config.yaml
model: "self-supervised image encoder"
color_jitter: 0.4
method: "barlow_twins"
activation: "mish"
stem: "deep"
projector_hidden: 1024
optimizer: "soap"
lr: 0.0021
one_sided: false
lr_schedule: "wsd"
Rows from block 4 of a small self-supervised image encoder, named by matrix and row number. Each number is 500 + 40 x the weight over its row's rms, rounded and kept within 0 to 999. All counts start at 0. Numbers have three digits each.
After each channel's rows are labels from the 100 images, of 14848, where the channel reaches its highest value: "colour at peak" is the nearest of a few named colours to the mean colour under the peak. Only what is clearly more common there than usual is listed. The data: fractals drawn by 1,000 iterated function systems, in grey.
# conv1: bottleneck pointwise conv (model.blocks.5.conv1.weight, 96x80x1x1), inputs 40-79

conv1.18:522462470505521509463435508410475484528442521495530467586504584494603511525511444506452490599511518499473516497417440502
colour at peak: white

conv1.70:477485428499489506496472545500439507501503495424591533556458505521516480474537466494476495449488569469510436498470563457
colour at peak: white

conv1.94:571526513546480549522535487574379559505530500405466458512568514502462505457463522512463403490483470525492506408454510500
colour at peak: grey

conv1.17:495490557413436468496491487553488560488517512468447445450474496489560478548508495443461485469503450454548559420503505420
colour at peak: grey

conv1.1:461503591477375528525540443454513477517399443469499540501526458485473564511477510543547493491496522516548510492482533497
colour at peak: white

conv1.4:521504469459455504448489489562437471469497460417491484518481486527527580458521488458541556532520504443466569493511447454
colour at peak: grey

conv1.45:556519543481587463509559458493487523464522538495533480466516571552447531463561491464495544581493540487438507489434474541
colour at peak: black

conv1.7:489493395524503506491494524504499471460508501517473549542491525485531515472496529513420477514534482546498492477431576449
colour at peak: grey

conv1.92:496464500522518536514458515459466545497492469526532507514494430500579523474539550427481495428481456518472497390505447483
colour at peak: grey

conv1.59:560494548504454494464506487498533511510612536525467485520461535505451534506471522453600478453448538466474483500498549460
colour at peak: grey

conv1.81:543450434555501534472484497498512460497439481475536438455472465515539483479501571504435526538493495557553516457513547508
colour at peak: white

conv1.16:536453439463484483535539419413470468518503522468499411478515488563511471520480492502447484518494528508473510483477527502
colour at peak: black

conv1.34:496420464533517467536546527511559459427545516471487576525573477485439523534553442479491452573498494518526459421479429438
colour at peak: white

conv1.55:429444489537547488486405486522467464492440473500523519498447523507509532526479456496506419539460548506451586526462531496
colour at peak: white; grey

conv1.2:527538476407456459512537526514435556513546541475466526424473486517466502491530474442476419490458449489470508561533479517
colour at peak: grey

conv1.95:451541547526578550526478487442464464488511553497523552502477523558580508602449493519526472515482547465563427503584476484
colour at peak: white

conv1.63:520518501521527498472523517477467528428418472560442519477502500441519425513514447456511525496467508549543466485498491528
colour at peak: black

conv1.28:455464508499500438526489449554518438503488448501490523464454471536481469476503479430433492458506533506501573557509479545
colour at peak: grey

conv1.74:497524503523533522446468435517502510455529508461469489544494548459513425564513485538559481529486486449500548480480503454
colour at peak: grey

conv1.61:445494567546438395488508424442478525465486529498549473448488490489447551585469440485520518529446519491530497586532539468
colour at peak: white

conv1.77:484416513480540508463420497524492531569476505514478532456461437518486502534528532557451427488427456494512540532527399539
colour at peak: white

conv1.23:516526531505549542402464390478473478466518508472578484450501549433517452580525428475550470494521541459508568507479475480
colour at peak: grey

conv1.83:459473498521544488453465541466455572533541523549470447539455531477473547487472467504388546587451486555417482466458466510
colour at peak: grey; white

conv1.58:479507461527451402447537466535435527486493476462525468500505503477486499481486513485535526469494406458461483529446468499
colour at peak: black

conv1.27:482448501461491504458505541503421489523477471431493465546564474523533459521495506447547590431527458476516492451548565510
colour at peak: black

conv1.38:502573516560552541499457523541488473491536487508409440483472488476485483475521546495535505485537545498523472451461473465
colour at peak: grey

conv1.42:527443532492421528458537467498527402522542565489507445494386471489506533477480520523527482488516470516443509467488560407
colour at peak: grey

conv1.8:455491431487503494478465523507503512478458489443545427463476470521439494457448497510443470504526567471523496560440546516
colour at peak: black

conv1.6:521498448491367512432513474492509458477490488506471400481498482531568502505514491520524477415494414457478507492470526478
colour at peak: white

conv1.54:502420553496501544458565452529560482495474442475467513531590482477462490514570536483485480599542516486526474517509456490
colour at peak: white

conv1.62:466503534448488428470494536511437491504524556504477519553449561468495523381547512529484560488537508556434519537531463538
colour at peak: grey

conv1.90:507442438553498548454519531446390481488537497501506581545504548468500489498514535466453491561548539503522496433502474427
colour at peak: grey

conv1.41:490465468601538530535489520530472504458553496520460533493506558504466482426506538580460434532465502513472488464451501493
colour at peak: grey

conv1.48:519534525492409480466484459530475540407458472478466553483547483512530493586517467498525486514485443518593493522461505563
colour at peak: white

conv1.93:603450434449522492516494496489564509475497619481568515478529498493534547481465511481469481462491525514523524508573498444
colour at peak: black

conv1.67:513479486458501459525502556501495502530439394478540570468521479532421474470477496428514581545505455513483460533573526457
colour at peak: black

conv1.88:467460535508555516516548467522538530425469476543499410450485452491501476474520489469438503462573561519481514569421529447
colour at peak: grey

conv1.15:492549520481522521535535401524536488526519495495482520511554454504499529514488517534478474462460476526540457514549454529
colour at peak: grey

conv1.31:444486500523453606572499559527515481549522502492510508472498456507537520498506576479459503533531476563617511465511550484
colour at peak: grey

conv1.82:418526461506530486531459495521475462483511531510534606530470510544573538530527496518510485527526506535573463527539463480
colour at peak: white

conv1.57:542485526535483513436454486512544562458539503491492468479491496466435440559548404459411444538509508448474523554454448441
colour at peak: grey

conv1.52:480459475527511533509488507552495476513445473478503465426504423449531527526502466415554405509537453465480515439420463479
colour at peak: grey

conv1.3:503570501532473487446504530430429574516490534540556488546483556559463521452474469465427552477553501529547471527547494467
colour at peak: black

conv1.46:548487616470466494572595509464526513464499467453497501475513531448443518523512507479443513549457484530405485455502539459
colour at peak: white

conv1.79:494553505503601514563497485509543475496480444455576614510459503487470483530508482474533484530495510525515466507526497575
colour at peak: white

conv1.13:528516520554446468504523520520500498489527479454535452467515566525425536561480418480473429513507555516480453478522500420
colour at peak: grey

conv1.69:441535495540503490552562515560500473481516458520495449483426435446491518488558461474493503520561518473469526497437507430
colour at peak: grey

conv1.9:508484466465496492490510499534574443490475439537573504518504516469490501530460481525520530506504426526474502460520629542
colour at peak: black

conv1.0:493523453567394520506466561581528521504555546423477520504444432478506541518512512550532468494431381499455555465504482519
colour at peak: grey

conv1.30:565484381446505530485473524515480445484514528446491522441476455484544425500537431556495547432526556506442472541494483460
colour at peak: grey

conv1.19:505505521454475444454458491533439482480525583471483518526420507430503493467525486486478498456494445445442528532487509453
colour at peak: grey

conv1.37:543446516475468537521499465484530485441578489492457480505470455459561504523589574476477489588461501461510523554470502490
colour at peak: white

conv1.68:529507560521430482492483556587474536524499466474470447492443490513449513520474487444546548502485521510469435467441495469
colour at peak: grey

conv1.40:537401491523539519550472532522479475512466502482551495445508486563425477425469491471466511444566496554598505535535522484
colour at peak: black

conv1.64:488480478524501474502462565539524511581482507506506505426457501537479503444515482496466464474576505406470489516513490478
colour at peak: white

conv1.56:499590556508421516479506485528443535573468532476493453462451552479497492483534534517561464500438514482520464500479544529
colour at peak: grey

conv1.51:497522525524500500532542510459459553492505476499497413431454543490466469585541533438509462500429511539440431463494476531
colour at peak: white

conv1.80:440475559496552564479446473517504539496493512488547544542494565493529477453515504523479541537444460534488524541478390517
colour at peak: grey

conv1.44:483510484440536477552507604465472511545499465484503480519486568579498517502460455492465494497546556537444466562509494505
colour at peak: grey

conv1.86:495506389486444511564503535486466465437487544487499519456522530576539432474506491507519515485537429558464504489507532472
colour at peak: black

conv1.53:494492437514494540469535508492555517481511548520563486484488504461476551583507457483465520511461460414516472480540543478
colour at peak: white

conv1.60:536495508504478492494557499565475533521473526504528497464523486543464411535509501521520532487551496541452472518540532447
colour at peak: black

conv1.12:511537512418475471520523505518507490508478482541512519564455510478509504522511493468481539556507531427504501517471448567
colour at peak: grey

conv1.10:521512486527438565473506516463523543531559542497502501587512559478511469459473541492462464524527489521472569440490489536
colour at peak: grey

conv1.33:518522448447550506517462484426525505533434537450407554502546506574428503446509514478479493493488485527513500546472509492
colour at peak: black